config = dict(
    model='contrastive audio-text model',
    encoder_norm='batchnorm',
    encoder_stem='single',
    text_encoder_bias='none',
    init='trunc_normal_002',
    optimizer='muon',
    max_grad_norm=3.0,
    batch_size=256,
)
Rows from block 2 of the text encoder, named by matrix and row number. Rows with one number belong to one neuron. Each number is 128 + 24 x the weight over the matrix's rms, rounded and kept within 0 to 255. All counts start at 0. Numbers have three digits each.
# fc1: MLP up (text_encoder.blocks.2.mlp.fc1.weight, 1024x256), inputs 0-127
# fc2: MLP down (text_encoder.blocks.2.mlp.fc2.weight, 256x1024, transposed), outputs 0-127
fc1.336:085143134105105140126108112121126134121136119140112152120115119154161141161147132135141122109145144138159150119116108117111147112116115137140175125102157117108108131129152140120133111123106114120128122129151111153131117131130118131133126096115121151120135114100155127128144136148121125137137128095093145150125115112141105135161112115139131121133125134129116113150112168105134137133129
fc2.336:103133139107116124100107117118150105104140130131097124115143118139123122129143110129150141150121160117129107138126126136122122123140134129169116121124145125108094103143134149131138148128131122109137152115128136120133142136140125143123119098111165136116140141093134129124107126131115139124109133119144127148122120121125166108106118147125110130146115139140158106116121100146120126128132
fc1.337:129087172126100160107158132136150131109134079131114145152137100108148152148103131159120133159136132116135134130125125124138173112135132119160105130141121141139107170126121131141120126154154132135130130113100106119147119158133137153104142117137120123092155112138124097163119116139117107121098150123113160134121136109090107112141129145132141096133118136118148108179140124127128111099176
fc2.337:122116117094115149125134133106136158116121113132115100131155132142131125108118131140141139148135136129130112117128138130128124124123128151104131153113138141114123167108134122139127121134122124148146144125124105129141089127161104142123124144125139122094103122114112130145123132110141097131114132107126110150143112116126113125093120090151140125125107145122108131127129123126131145114119
fc1.338:140091104111111146136098143131105090125093138120133133172126140133117094140144120149122114161142106134132163114103125112151085152112113133139104150156133100114125085105122122158151139125108160119142139154108117143158148101077173111124089126122125112130128137126160144169142098103149102078120124084126173128170128110129144078118164127124125157169115132136154152105128112092160139123133
fc2.338:124146133123194153175131103147137117115149097091087103108121135129148143134105184082165108053136128100138102131138146153155140077177131090154153120117143139189139125131130112115041138137104105153094125120183146142118088132115110146146122110087161168119138135140104110139174119150114144145135166121181117126157116092119135119125120135107118119091131170126124108143128126087122134101115
fc1.339:109092184138083171133117113127094118127138097144086159135127156098147082150126161132144136127107107118147127154112114132132149124121127146123096131129146126137181136099145149132130139161122098098077114097159119084122129118111124111102119151119133125110126137119115138155122138116123123098129143137134106115150129093152157126103124131103080124110088115184135134159123132117151106130155
fc2.339:100163136135149105116119109161108154136139113079129118148103105115126133134122120136110144153094122121104109143150149115142132134150125143097138126124116127124125109162114109139105144105142147134125157149156111137095114121145122144164154127178136123164156149147147156164101108107151119135139101114134135149119110170086120110122162132145168132168101134122129129144132117144109095122134
fc1.340:135130111170151122126115118117113123135119143164089122085127139127115113132118207076143122072104129189152127131140170152147124222144126123174138105132115107104132153117112134154202112079115145123137120135111127132128184180166113104067123137118116134143132094084194140130128094144134168118157146122170153107104142093121103159089171101147082187116147106097128100077128124140151122122075
fc2.340:136096134124138104112125121138128144149141150138114154119115125107115124132081155112118154141175124125111109177157093188125129137162097132185171123153127135112134113089154118135183106148093139142153118095143153191113163161141132136141132123122115102129095148118140146137096102164099157110178151120131137160111135136145124135101143153123142143113129133115107130132126185156100160104112
fc1.341:093119148119104129167134145125142158151097130136122199156143133143146160129106047088148122099137099095133147147129138139177151127059103110135138162083107065089128160141127108130131146144108126131131140130140171088135101176146060121124106161078121159101152109126157123163127164118094136147098174101109144106117134134127202170064118130099149095135166100128142139100139151133098120096140
fc2.341:151119141130101145115128115123156103120129101120119095124148143151105147130171152101133129160114094127144113126121111104129136121153195177096182120087107105132140140121139130126099139146160125127116167131155152113121136156130123148158138154120114133143076094119174145133069170123113096145087071121111158117103134179166127201122089129123132140136111111144141113145096131113161140098127
fc1.342:134148135131106140123132139139120117126136110101123107113093139131128128124158118121097130137122137158118128134119129130113127102118126118141128131115096129125108129121127123132139152123110140125147133125142143127108140151139158117132113144117151127118148098131135130172126119137142108126125148137135145143127138150126120153119116130108110154127107140122113121122141128148101112143140
fc2.342:138101099112148121148078123142152132114120146112120125108142138126131130100117128148120116106129140136123127109133127128140151127120145130110145109119128123136125111113106131133137161130119154090122117136116140119142151123123134143140123150107153101108130104104116137144112135109126138134125119134152153141112147137155165139130124140148111151137147116126144122139117122139139128115135
fc1.343:073123117152176147178145111119102169105095138152130143102154084099182144136085136182164103181099121118134121080123123116117085062097168099129133109084135127124131110082146098133088135137116059156095122116096134128115140099167129135109128113132149130175128092115138132122084089149210152145174119097133152126109115153134131191151129137162126164138154151115139079124136088198130168127160
fc2.343:122164117081143106134130143110092072097187095147136123148098097189121077143154156118123122171192083117120112120128131137127141182141122149083187112173158084175106156155127157165141082132108100098118135110112130109143118098119084115091148101161176144114122075159149134127176128133123118151121069098130116075106111096149145121137142071162104173157136119113121111118128134110149083121076
fc1.344:107114120113080168152143155117171085116154123165162168144102145096140124131100092164128142170166168114082066103154072128155139132111087120144105145121159097166106109144116148096127107102181116101133148118090126151094131116130125175155107115121170099143102158138081149131113100118097119119150099142109122144080125125138147150125077140147105137114117118138086069102125124104135219128146
fc2.344:081098113130174101116169130127176132092112085141122120147183145121180104132163109078085138148141083128137158129093121115177175140180084126168118116150109142100165134139099120132094146126090169157142130160121150086126128185131127130081113139115143140140141088128130124130099116155131115114137152080092111192196124186071144171144120080098166166137161110151149147092165182132099121139145
fc1.345:115132127088096112144149097131130130131113113123119116106118122131139140128116123113130131137148099155159119114110136137128133110141134116123119117129151143146111141114117123134126115146110092137144145135113124133127159128150130147121114138126137119103127125097147143113115147167123153118161120146142130141114143130118098145124154116148120123088130130158126145112125148123106135125114
fc2.345:133149120127123111151114134113139120118130128125122126128120125129140157126127111122129151121110132136112114134121135116109129133140141130108115108165147143129114128123132154129130130120100138133119116127135147148128118165149121132109120123117133117142127096101138123119108141141154141124131117111135109131107123102117164136107125123174134126136132111138099111128110108124121120147124
fc1.346:137138133155119142130133129105106129126134136121113147129134110127107130116126115118138148124148142148135127157117133117100121142117124127132138127124110132112117133119148152127155147168134118109157121102116119117106139109121123122155151105129106121177143142098134129121126126142128125120124128121144140147132118132139120109086140141134141133137145151146115128126121132122125111140124
fc2.346:129123140123125122157112115130109118135129097102141129124149127125137143103123132146126097120117139121111117135129137134137121153124138106117107135149136142130130153133132097141145120128117133153118131126124123156139118111126118106119112139119114149143109125123128102127123142115123108135111104125095132139125119137136126160129135124141133120120120119159122146111143092138124146098138
fc1.347:165136129141189167156116167084156108120093203138180103076123065125115121166082082083159115124097187156118101101108147114097145142089085128133149208200124176136108099094118157120111119122147110100192099132135191121083147124094204120058142068101038119116107176101129217132093156139056106103205052070149104171149112172164161142174122112116159117122088077065130133149104101167085160129121
fc2.347:165097150132088154119093109151136093124111058132145174113109142119132126110104067114170108114129150175092079145108074131110138171099128080120132122131135147069157160100153093179028080114153137186105148090161115100122105109100152150075181129154077101103128139130128159118129096122102149106176138120114108079117161170135141079141120113126135122195169134077124143170180077082108180161169
fc1.348:133094165064125123124091099128128141192106164119131109130142084056119151164068128058155093151190098128155228120170160143111135132171096133141148117141135098145115059092103113157125121121116171152187130102076152067104061085128136149099132126095150109121141072161084077139120117084124149159095122108214115096154008146180175136075152128160115121151109109097120115144116137131058139124152
fc2.348:090069108188161141167148167115117117193136097083127119129098122130156145141142174166154121092150095151102101179135139140086199104123108174103108191180138120146146105119113172110158161151108162153110103120132089115134140136065145140116158081129085127122112185110146097152090139085167111109086144126114159125067137088088174158113219109175134170081100101080083168137151144150129105134107
fc1.349:118097147144145154139060084177114145114141038121118089159120149173064254074152094132196133019148198079109125083131097146091134083163131075156053143115172201166062131077120111126139017175148101119113131088084169077042119043141151177128044084083107099159091145097133052178162148186174162130167106177119141111180099118141173135097144081255136097095117052148082157086149110207137135102150
fc2.349:171088036174116142125197126095144169193114132163089172118173114166123156100153093094134167157181126135126128167115129125073090121160094171133140145145141098103084154160146091158145188137142104059137100129121124206185133069082131055164168156191081139115165151095133147171053112125030166127093126094131116142109122032103127136160107125167084183202103150123149147163115157096125145178105
fc1.350:100169145113127143125083169109159105105074102117129155075099135167131134159109175180143130128185123132120112175191184109121115177084142169217165137159145112165162127118134116141143156132099108136143114124158121122137127108131145164112126099138124197134139180133188118062130112143170100089133131132132112181125109135114080056105126155156144112167117131174148090122106102090128106129061
fc2.350:110107136117132161125185143164060145098124100111139111121121130117140117134125100193184111124141138119122124134113146075155135129118145084097104091143200102103207154153111104131229086146126146138130151109131143147149123173156108119139220160131113134135150171118101187107103094058084125135106096108141112122106104179103039159115159139091145157171154140138165132123159135169176116100116
fc1.351:127112131140110112123117146133134123129149116107139139124125113118125117135157141142125157128128138149135124107124101127113136119150143138117134117132131125137134136130119137113135130117133109127103119126136136119135092144127119113125119135137119126135129123113139117142132120141146120146120137124141134132120122136133117134125133132134125131129109136147120128131131140137136133124136
fc2.351:120118109137139124144106125131127120139141129123116120130128119132125126140137116135137116140113146132123123113121125114140120133117130137139129132125125134114120133127131128119122146137120126118119138127126117128139135137128137122107134115123130137127115145109134126129118127140137108127118120134130123133123129126144143125142109115127117119111122147132129141125121120126132132142128
fc1.352:155118103090112160127163123093152137102152131139117142137145088126124143123127122124152095108136126130111127137155149163086118117129153137090131122121127113122116101138133135116118147103160133130130126137116130108151134150118144117128146124107080108153116107101124105138119126135166117119101105147136131127143138104128094098107132131119134121175100135122142136134144128097153137146143
fc2.352:133119113128121125125138124120139131114145106113139178122120088139117143121152132132114120113136121129139133145123117137139132134132141120157131133129105126095132112125148148140130113134105111133131099144128119135133114130154160149112155123122138121140126137135131145119118126145127129118113129147130125127130149112135111116103136135108135135131140131117129135104144127111126144090129
fc1.353:117137125105121151135131156124110133113105131132124112114144135137137105140157159161158121130113151121117134126100103147120131169113130153131114142138140159136113130129100160099137129161157148125145102110138112126079109144166111184132145116148131086105116137125120149120149107112067091145122156111152112124150111135135109133149135125127115127122109093111129111142103142167143121128150
fc2.353:121111132137134131133125126156191121093136151081123136144127106147147125128124115133087105124094144096127119099128112111130120143158152143182179127132110110109131166143159089120145103160163138077156191097157107151147130159116120155134125134119125118127146153121121138084089117126181136127130154142111122133132118114084163107138139122138121124105099116179105103157115112150122159137131
fc1.354:133142121135124106103138132124124133136125125133132133117119128121128125114135139113120116126133133126128124123136120123129130123119133138134123125106128131122126145128118135129130136135130134107120115127119104115123114140111137109132115154123116131121130114127110140144136130122133128129130126127129125139125137142138117138132127131115112122136139144139131110125128121129134120140129
fc2.354:137135133135117123123120134115133124119140122143144117116133129132107131124150135124127117132104126137114135129111126116139124137132118118127132143144141126129131099119126117124133136126144137124109136134135134141139134119118145129111167126130123132125111125135137138152108114119131107121138120143130140118138115122121136130145118134142134130130126112131130134117125133128132128132148
fc1.355:116150135126128120097150092142093083110111124083087106159131145111126127138091143171121096143132146123122079130129128128129086107126152145118142182134149138086121142125125131085113156102140122106181108134123123158116113090119101158075104126161143111088182131172104133117114143131111076114152163183120116149101106145135149121084127117113170136144144147153088172129140143129130140102113
fc2.355:112101173132098112146133102102078133118151110117140098123133129148132162117103101078137144123111149138119142091100120186142151140120077077078117111153118103111132096103100151149165122147118123125096140167188157128115134147126145142141138155137072131142148146119111113155190121103142145126136080101170101135142142134096141120096140144168120104149097115087144166111134087131114136082166
fc1.356:134148150187104142095139128112101101093101103075036108110140147159145128096140116102148140149110131107135148171191153123147085108145178104106100080091153147167106087177135137074161117190076127108138108104122086115150195130101132079220174110147172157107136101104134139119143153153178129132165110150095146115097091095096116193118147072092140123069147123114167086178120148132154130143076
fc2.356:118125145089171073071107139135110093109140154092077116085114146120122139137167199137158147031125162188108157073153081122077200108091100118188124146093152057156181133109114118122164140147185168150151048086115084163165132094170143183116174097145200128116093127157057131148175159138197148128147210157156197151106149161136104123155091106085145150125096084145165135144125126143098092074112
fc1.357:124110119131153129123136133144132135122124130141129143132123095152100125140109136137112115156102153157131147114179158126112095129096114106104139145132134142109146134154121162151125136127112109097146102124131121097135126118128135142103134124125093140101124141122155133124111157116131123122106123143131118106151126135110102154119127111118103151106099129146139135156159092136095109130088
fc2.357:133139134107116108107179116125097144122157142117156137125129134123160156126106117142142114089078125139129131150108126129155149125082153149133121130116143106115117136147123111115142103096129105149127115155132138144130150105150154108137124139104134113138111161148124119141134141118138127131147132148131126130162122155136140105109135143117120140199125120137115151120134172135140109119120
fc1.358:096122162146135108136116124116136127181094154125124128147146085076155153090163106134133107110077111117112084136078105139151166147163096119151140085134130122139111105166161112206136152086101107117136185168113161063112122115136143091100097134093105132161129134116151144098135089124164097099108084128159101158150185152114090107104128168079184149094162140146139122163131086126137118147135
fc2.358:095148107114137159119136143139137084181201126167141138144157111083143115158097128141156162124133132173137037117143091131134094103090144132097091154064153148079128101134166061111119122096208106089200157116124111137122141168130087182082159145070084084081117149105190132081194099123140134127072135110155121155102116136091129077093141142147128129112110144134171124065123120170136150105097
fc1.359:123124132126119115114131140145146130133128122134132145104127133137111106141125146127140116145130120130125132117126122126114132135126137108122119144106137127131131144130139126137129113144115130139139120138109122130141137118134145121126135128098127127123117122099114119133127118119138135132122127115108121140146126107132135131110143122127139128151142137129131133131116144127136119129109
fc2.359:124131114126129127128128119125115123135145122128136121127118130140138141125142128126139126113123128120129116129115127140129129123118135135122134117128123134132131123135127122126121138138118129128142128130128122157126127141126119137111133122122138123132133127137142136128126131140124121130129138117128126126127133118129133119135118132134124134130128131125121132124138126139130119128128
fc1.360:138154125096136138107095164143115125112107151121136108170122098131125117143144132135117126132115139143148092118182107125146093130134115138120106143141115129108133115113111102123120139156131126135124115108132150082136125146078147102113122152135123130111139123127122143146099130107102119145113157136113108121144133158139090148132106143116097129127130154131139138155124130133139094142120
fc2.360:141137115136128130128155133140124139123113116102166131125112113133146143104113148096134119125112115092085132138100122104114133108110143145142100119139111151142104140113136137157160110124118095152136135135097140154085124140102090137108112112120131135129114147155134088130158121139165116108135101118167152124153144114153143088124148121142119104105102120163164124102126116133162094124093
fc1.361:137133122168130113120131147126110131137150143127162123134124109113114162128118122128109113133132147159142110113132139135130111133114167146140122125137113132146126125125127138133132163118151097126146121130106138174122113137131135122128130116137117132108125155122125138134113133123135097133142113119127115114153147141127133129133127119117176140127144130142122118127127125125134150137162
fc2.361:125126097148117125131114102140141126139122170096136132133147098144127129147151116118133125134171100115136091136132115078131144138139148143110121104126158145133113137097135149124136131126114139117129135120112137131133114132155155085125116132144135123110111112138140110121131143130125129132116120152133153132130112150138121119151146112130136162121100113124114097126113138143150124117125
fc1.362:152077171104088097114111147131150126127162102099118126145115141135163126079062118108123092138137143071104130148151174099122100145116158102146119127177169089124129094114122112099121090172123123080132130104178117096127114112124158158147116152091138117085180107130117068145126108101072145096124114198107139140193118121107148168047145158125116097127141142105108139159221144136140157119106
fc2.362:131125105134059120157180141129103112127116133122122150098164117096139108095151132154119088079106130140123177103120126155128087102100098151105107085101126093076142138085181124131090140176086118109105112115164130138113112113116084065116102048131081149150115133071149045109167100194118122089163124179122185104110115141046107164162129093074146120191052123093108102094112104155054129109145
fc1.363:124129151170132161121128160188081150121077069123103185118169176152135101086079135132105169125125132146135111182077155148137152128087109130141110129119148122105096128099116127119082135116108066169134086121170080091110175098138085148116166169119177173152135130064106118146167154102172083142112093095110099065118124125135117156127092136104112148153120159158121129138137084117188081154084
fc2.363:145159144059145175075128079121155101132119121133041165118132084089132111140124088203110120128134175163089107082167124105158102157092134131181138105179132131162107141089117117111122100160117119196113150126143150083143155139092105146138157147143067049102156141140146152172106126075149138138139122143146146096108119092145053144153156146091163122141134111094093167100147046121155123120141
fc1.364:144112116120162158143151163144136141127077096132116148111124174147150123120106125134131094167163124117097132104109136133111134119129136152106143142128139106098160138174146156105105147076108131154120097184151128079168134081136085124185134129157090064110118115107123113117083109130137104096138109118102121172154117114147155117104143138131143126109127149146113112147152127108129107148120
fc2.364:094171167099134135136123105126100142151117153143118134132119111089158126120123149160129132077157114136152131078131146107117066185139164134149158133157168177125150115088102170172151087115132133159152131140119086135116139105111177121143099204131116111138123131116090146126121157141138128141131135098117057077154134102111121146116139137138122183195112109122161146127134114151094106113137
fc1.365:144131125127145149121141108111139129126145120153123111137126135130131126110119117110127117128132106133109138140128134129106130122139137132108120107133103106135110138117138143143140127130121146105122102127137113148120135145098128132137123115140128117135128119142137125134137155110113105121137143109128107140144129147124098120091125113112129151128130124130133144114134129118146101150135
fc2.365:119129125126132156140131127129118124106145125139141116137132135097120144122142096139117126111152112103130102120121103145124109115119131142136121133137115132146122107146118125132143135142128122139121098149135138131114128114127127149128135129132145135125142132135131139127124119148123132115134125134098109142137117137131124124128143140126136121134136136121138124116123138114109134116120
fc1.366:115119131140124096122123126126123118134127141125133127114137121116131138131121126128137134128140132137147116136123122130127135124124112129126135124124129115121132123131124124127129142108137130107129129129134126127117131134131125109120128119122127124131127138134141135135133123136124131133125113130117136126128124121132137137143129125134120138138119125130121129131107127119120123125124
fc2.366:118131132126132133126108136134121143132125132120118124135127127125124144125131126120128125129134140126129133120128140126131123135128121136120137128133128138120114126131113152131130151133130132117128135134140126114112136131124121127109125135122133128116135127117120121123121117136119116122131131119116130125123132128136137131121141122126120124128137120126133113129133121147126136124136
fc1.367:137137122132118131126120144140131138107126123132123127121121148132119126125138116114133127119136121133138126130124131130120124125125126141126109125141124125117134123113142124120110132126137133129104135134129131122121129133114127127135123133127138125144139129122116136127116127127126136140122130129137129135131127139122133128136136129127128128133141135123133142121115118124138117128118
fc2.367:127129128130125117128122122143122125130141124124133129130129130121122135129124127110134134108126123131128127141128122138138127137119125122114126133132123135126126135140123132127138143121133139124139113134128132145123126140128122144113131134128127141134125127125124133132126124130117115128118127122124111132131130115128119123124133112136125128132131118140137131135131127146124127109137
fc1.368:143141095102117115116124107143146137140150138130121128144150101128139124133111137135095124147122125105142148124109141120141152121106114114136105138139127141121119133151111127163121158146146136136135119125131131140133113112130096112141152150117109111140097136141118123117108144147140135140137144119133107116122133131137126129132138112111146142136121116115111123129116127133119116117144
fc2.368:128100115128124116138130133116123114138114132118137122142123134106143146127140108143120142139114151125129095123139130133115136124127140145155133145107125133145119120113145117126131153105159131126142135113117102136135120141143137129112132132096115131147131113127133112117124129122139108142125140113126115136117131144108135140112108125130131127142113139106129122129146126133139120155115
fc1.369:144135129126100098096148107087099143167114116136105122092095065158148138161141094116131170099147133103160169116146136157118154124156144106117125136125142091131159203111106139077099116178162161067147155111126103124139086149113111125127107123131123107067143127130117151163148088123157103155100171103118186126106165132127093115103139092113142161128103106083113134135136150098147138117119
fc2.369:161144101175125088103141112128102160133094097133111166121103129129127123103121116091198103113118099091126119172134090086130103158132045118096148162144124147100125089156124158115180120117110111136157138134163123102085100140169079142129127123131178173139139160108101158085104136126141182131150114161137116143142126126110150103146134130062150109144121146180124105129170091131100130122142
fc1.370:149121148125100103126100137125144119124139109135150120135115090117140131129129130138130137142159137143138133140137109131144105130113106147119114148117142137125117112153107125135113115119139131140128117096139157143125130127127145141139106124116137133146135132115100100120109117136127137125121125129131132127143143122121127123101145127129112152113104156110114135133149101143130124139118
fc2.370:121108126146135129129112153121106147111132137124112123142140119145142139123130126132106122129129141134129132140115142139119132113122153135120118123144137140103131124137159125119131143126129109101130141126142146126114113135154163125100147133140117131115132143143132144131133139121138111130130142120135115141149130134120103133106113139141129125118128133132140144119121141131126128113157
fc1.371:127128146138124135132120120137126137139120126131130122123125142126139120127118131130132141124121133145137140124116106135121128099127122126139118118127127132139126128126131122131107136130136127135129130129142121120120124127113130128126127137130118115112118122113126127133120129120151133134118147130136132130127136142129115142124131130140133134130121140131132139130121136106140140123139
fc2.371:128118110159124123136120114132126127133141116149127117120144116125118123127146126122124137132112129140131131135127122122141128117132142126130123138120131136122117127122115113119140142128119143111119133115122127139124117132124126134117117121132130122124125152108120121136117126139118111134118142136130136133128115117139131117119120138126119137123142126140125121131116101127130136136122
fc1.373:134090120109135114127123135138117134132137128112140099128151156108139128142132106111131128131138115145149116128127148119152123141118139121123123134122119119156134132139116134137133148138148086105124132157126082137140143134124165131115120120126130125114122142130141114151117118124129119155160142115137140140116125141134130118148138100119120136137113139165110158140116142122118135128135
fc2.373:163134144122130132128133114127136128119136105144107123130140142138096139134130132146133114139123134143146146129101128135123128138144135111110147138128136106137152128124131127146130145144139132132128132118143114132154126151109117125111123129135147139104149114103108129128133120138140099128134117121152110114147112127135119116120132137129127127106142118142144130149118132113127120133122
fc1.374:114186154126130141115145162140094130124148120138139146141120138103113144149100124112126117122130140081153117135090105152115144114106091146140163080089089115175114121135168084146135101142194126089145142136130163115092179156107090154101140128107105098163072175155140115115144125147115116108145110135124150111132140151143118107145153150146142129104095099107111127100133144111128154093175
fc2.374:109094095168146121126122122134194124073131121117183143126088140201121099109096095152119146141114070114163122113090101109148126120143157142100156102155144118124130070119114114103131133124116122118127118137162112123157116081157157157107124071148140148137169142115128156136174143166111116185117137148117119148091153167084110180136118130130133091117165124105129101152092138134089057118142
fc1.375:150103127098130124061160086102158131146087088108101091133173120118150142140125136104077077057120134098113173105107131173131053144142168122143115109100080138084074131122107105166086135138134129110162140104093146162159108144102093117107103129097122118132196160140114109186125148103159112133132139140121182157117123098167115080114173098146149142152150138100141095137096127121131145114092
fc2.375:183099147119121107172100154101164132163166157137113117100128113084113160117119091125186109154146102117163181102145127101137134112148134088158144215142063113137137083118095124177128088131124177104127086128107165153105120119105112166120127117125112129101170119153100145112186107113140144135157100110156130127086118112150125136081179121205186170128158122143116124136154152151149102119113
fc1.376:128114121129113099133122120137134142143145126140124135124138115137152130127135102144121113137115134125144120115127112125146147131107141130109134117130119143118102134139104151140135153129120101142116101131124131139112128126131106129119138132102135133146129150140135126141119126149138122154147142135129139120108129140129111120116146085127125114117121113140109139150120133158126131122133
fc2.376:122124123105122117151096113123113142127118119115118113128134149137145144152140104145131132165131143141148127113139133101130138119117150138138140150120116119131130133142130120144103139119135138129133110111118118124153120117131135143123116128131125125121143124123122121127130123118152112115110133118116119134143121129133161150105108117138130136126139130141130158121133126127127133134119
fc1.377:168046141151135160145048168145086156185115162097093133174145137141105075143146091129178177125178156136131149052144191073079066150190099113115056134174134101196046140171127128123170173156102033115142160159108088107159170112140163108102181118161168108120156073149056123115121119178085139140157086174091177154060146140178157189078120128109215082124131179054084122127122120114206092107158
fc2.377:091153155148098191199160159145158078105097152175128120108078162147150143113121118128092131069135138151109139121131158133115241137098207123057069122169115190156144113111129039137122120118144221094113130159147163045140103127126130131207084099115143053147171153124120145138198117192168080120206104136149128158141088223056096164109088068160161107141226133106117150133151082146236106141125
fc1.378:090078121133119175154090122121142152114145170167097130124143114099098170104123157108107098126116106072062081178119079036169124115119139106139109132162161120147153164217126125203144161108145115105076156177106167181131116112172150167168123130197102122129125152145129193124127156092136108085113100078159086069141112160140070153133120117147114118098187107124077117142168176128124102129153
fc2.378:159159139124146145100123090142123078113138131119164145119154122129141167167101088134103072124138090144110095137102136128176169139155141122143110160115129134156128098130120152135129086073180083103143119130116150138121102140121136154105120101144106067180104125063122083134192161129091101133107125117170151110138149083126130050118107174101127091092129157191129160099153143191150189089090
fc1.379:138123112120146128097133136149124091127119138100167109130137128138113147099118147100133121150163138132109130104140135150123112142144115121119101120118132116163100088137134118131124128156155149131138122099109152129105122119111162135152126127095110105130134131118134105177100142122158157145135151137092148157121125142149131118146116155121120134114134103127131120115123105105157102111146
fc2.379:156100101151140135111146157140131101147129158127121113157125142136144098096129141138130141157145083130125133130161091146109109082108121133146100149144143138144141103128137158167146146098123134118150087134117138134133131133141151131130148093145115135132136143130132105090110120129118115150105170128132100112158144117113174136108069163173133105117133151148128128121125111116090120132130
fc1.380:102107170142128086131134191088094125166087096131114123118093169108120158174097116086101141171136124155148075136143140124155131101156170119147143175185108104144110143159117068110106189132102173115131071141090120057122097143078129112139134151115140131129162092137117129128113116152146132109068131151108126147145156147105121166144110119125152098169134163152095132094154150123131095140166
fc2.380:149139109118153150133129114122092130146107124121148161119172141109110128162135164164121142125121158141159142122130124143097120146095133144160151117146123144144059145148158130123126125120151167099100101103136117078129064193092093166100127132132116134141111166142136157098180079157128143101095149093170089108108131156109076137141076158092157115115150126115163141149147137143153100122133
fc1.381:120120141109117130126136157131138129126128138131146135125117134121151137132099106141139117117122128129108126129104113144109124113094112120135118131133125115125123118120111136121129122130133117135131127127131134146116135121130139126129125129139124130131123139122112128149152126124094117149143131139135146140145120127120143142146119107116115132123138125112130143130114128149132119135116
fc2.381:114132135133109130111111118123114141112125131108115120115120146132138130139130123140140145146125148132150120126114129121134132135118136130115128136119111104129112124115121123107134128138137116115138115133149141146122131120121105125112108126139131126123134111105114121114118126123141120119128143123122137109141111110154134117123150120115130126128125114127129125153134132136144120145133
fc1.383:137138135139109103126118129136134131124120112136131118107138134127127134136127135140119125143137133135141139123116124133121131122134128115133120120132123111132134113129113116118095135118139117128131128133132118129139122130132139124155133135139115121132135121114127132140124134123137111129132128123124133126139137128124115130137126118140125125128125121145114145118123131106132115118125
fc2.383:132120125142117130131124128136139128124151123131133123141124114129121113121137134128132129141128141138130123134134128125138127150131133136129130139108127131129123130128123133139118147126122122109117133118124128134128117142131128136110137131142126119139121137110119138136127134135118113132119133114136137150134114114141137133140120118124116139124148126130121132141134125123130143141129
fc1.384:142114107141094155110150097113105139129126142115099142116122121144058117118144088098118152129103142156144108114147070166108102146086138168081138153156131092130110148111078133133127149125185146116140153133120121131158129152090159113153138136119103135114126078136140086137172109146108122135139179150158109121161142122129126134171133127160124145114129128103136098134114086152148128145122
fc2.384:117099150134094112144126138151148126118114130120141128110084159111100147146116143125098144117158081108131119127137145122105105112186134130138122097148116148128151122119134106124164143113083107124129170107126085144073092091106149108141089135162097123145124102179127144076117106077112155094103087159125096113153100107117154143108144095114100110080125138155137146122114143117146054128130
fc1.385:141111110139117139118131130126131149122135110089133140121118137146133102088143143128107119156129155120099103083112145130143115139111145105129129106126139139136119126146131118125122161119139129142113131125148143112151101160126138111119117110119144139134124101134176121144125127132127129140128147108139098128144110178137102130120131116124131133085122115119163100142138130124109126109123
fc2.385:120146150133123143129160134145091135137133137111156092148150156116113143099148128151133102150121139111162136112108088132110129114139135100128122107149131112130140096149140128107168127137129126147115123153142139139139118122151132128116140110143131146143137094123104115161106120107137112158120101137131136115132146096115136141191145158131130144121116127136093135118131172105102152111137
fc1.386:146122127128129131164123116140097141111132126122133137130140099125124124156110147093121139153127166096114114109108129149116137138149119137147125149127137117127103113143099137161115114156109109122128137105141111147154143141147140102081117144144146148109141140085113116115166142119130152133147125125100127153108135111124117151139150140072120129112166140127124135120131141131164139145133
fc2.386:114082146098126112124131127151174116152100143125143110119112165123119161140112115164140135129121116128162180129126083109124155146135125127105154113113111138133152112129117157130117127111134127108130130100114141109125118153153107125106132155157141096123114124101145138137133105124134094143122090136128168125131152141090117138144138118133140122138118144119151166118113117138108122145137
fc1.387:110147128153137138150147126129134135118121130150146112104143124136144111127126145138130147117148120146126136111134124161109140117135146124089135126123121129116093102134148116137170128123145122111167135130123130138135105125119160129140142134119132109121131141136120128139099105134111140120110115119136131120152110154121123131135123118116100116120131134117143120137138164118128142117151
fc2.387:117133127114118129132135105130135135110124128113135113134128127108125147130108122118121117138130130105125155127118120106133133095118116110135127139138091124159145105163120111108151141149143133121124117152147148118110124128142107122104133147111120138131150157103140117118120120124171127117117122107123096139136109136140105121140107122110113122126144130094133122124137100123135145154113
fc1.388:157144131096154104115169137140079195106121139149146132122134090125189115085111116125127080102111142159107126091101140134115133080137192130139135126158150126104115117116091139115134160160148141089147126122133086109137135089143135129130141162105148149151138171149119175124132140161134088148117124101116123124141109144103123148120140132148112102136128131119088127125136140091150149154132
fc2.388:135117136139160123128134105115090106120098135154161155105094127153111134128163154112142121175146115136177139131136103088106120147157119099132134109166161055151158128152144145115132124077069113154166166093154135149127111152164128139110139132149181172136133122121128129136123123144108188134131137146090116134123130076144142138127142093105146153152134159136139160140105183106119118123118
fc1.389:126111120126128122131148109119149135117125129134126119145156127112121115132121118126167170129131140157119126136136156130123116140116145134135130142128123139142127136136103153129167135131125101126131137130125150123112123111138127102099128129104112111100121131095137109148140130100134137144140139131138153125135139123143128142137122107113136133130123150127141124097120133140124126106108
fc2.389:109123125145143129109106132126120123114137119131123130137128118099131150101146116151129126125125116106129102132127120098152114141160136103120142122112131121122120122126097146118133122151140154122108106129136126127137114135120122108137132120134111111141136131145133112145117136091105120129168143112118146137115110129124137132126139088111134128145118109155120134128143155150127114140103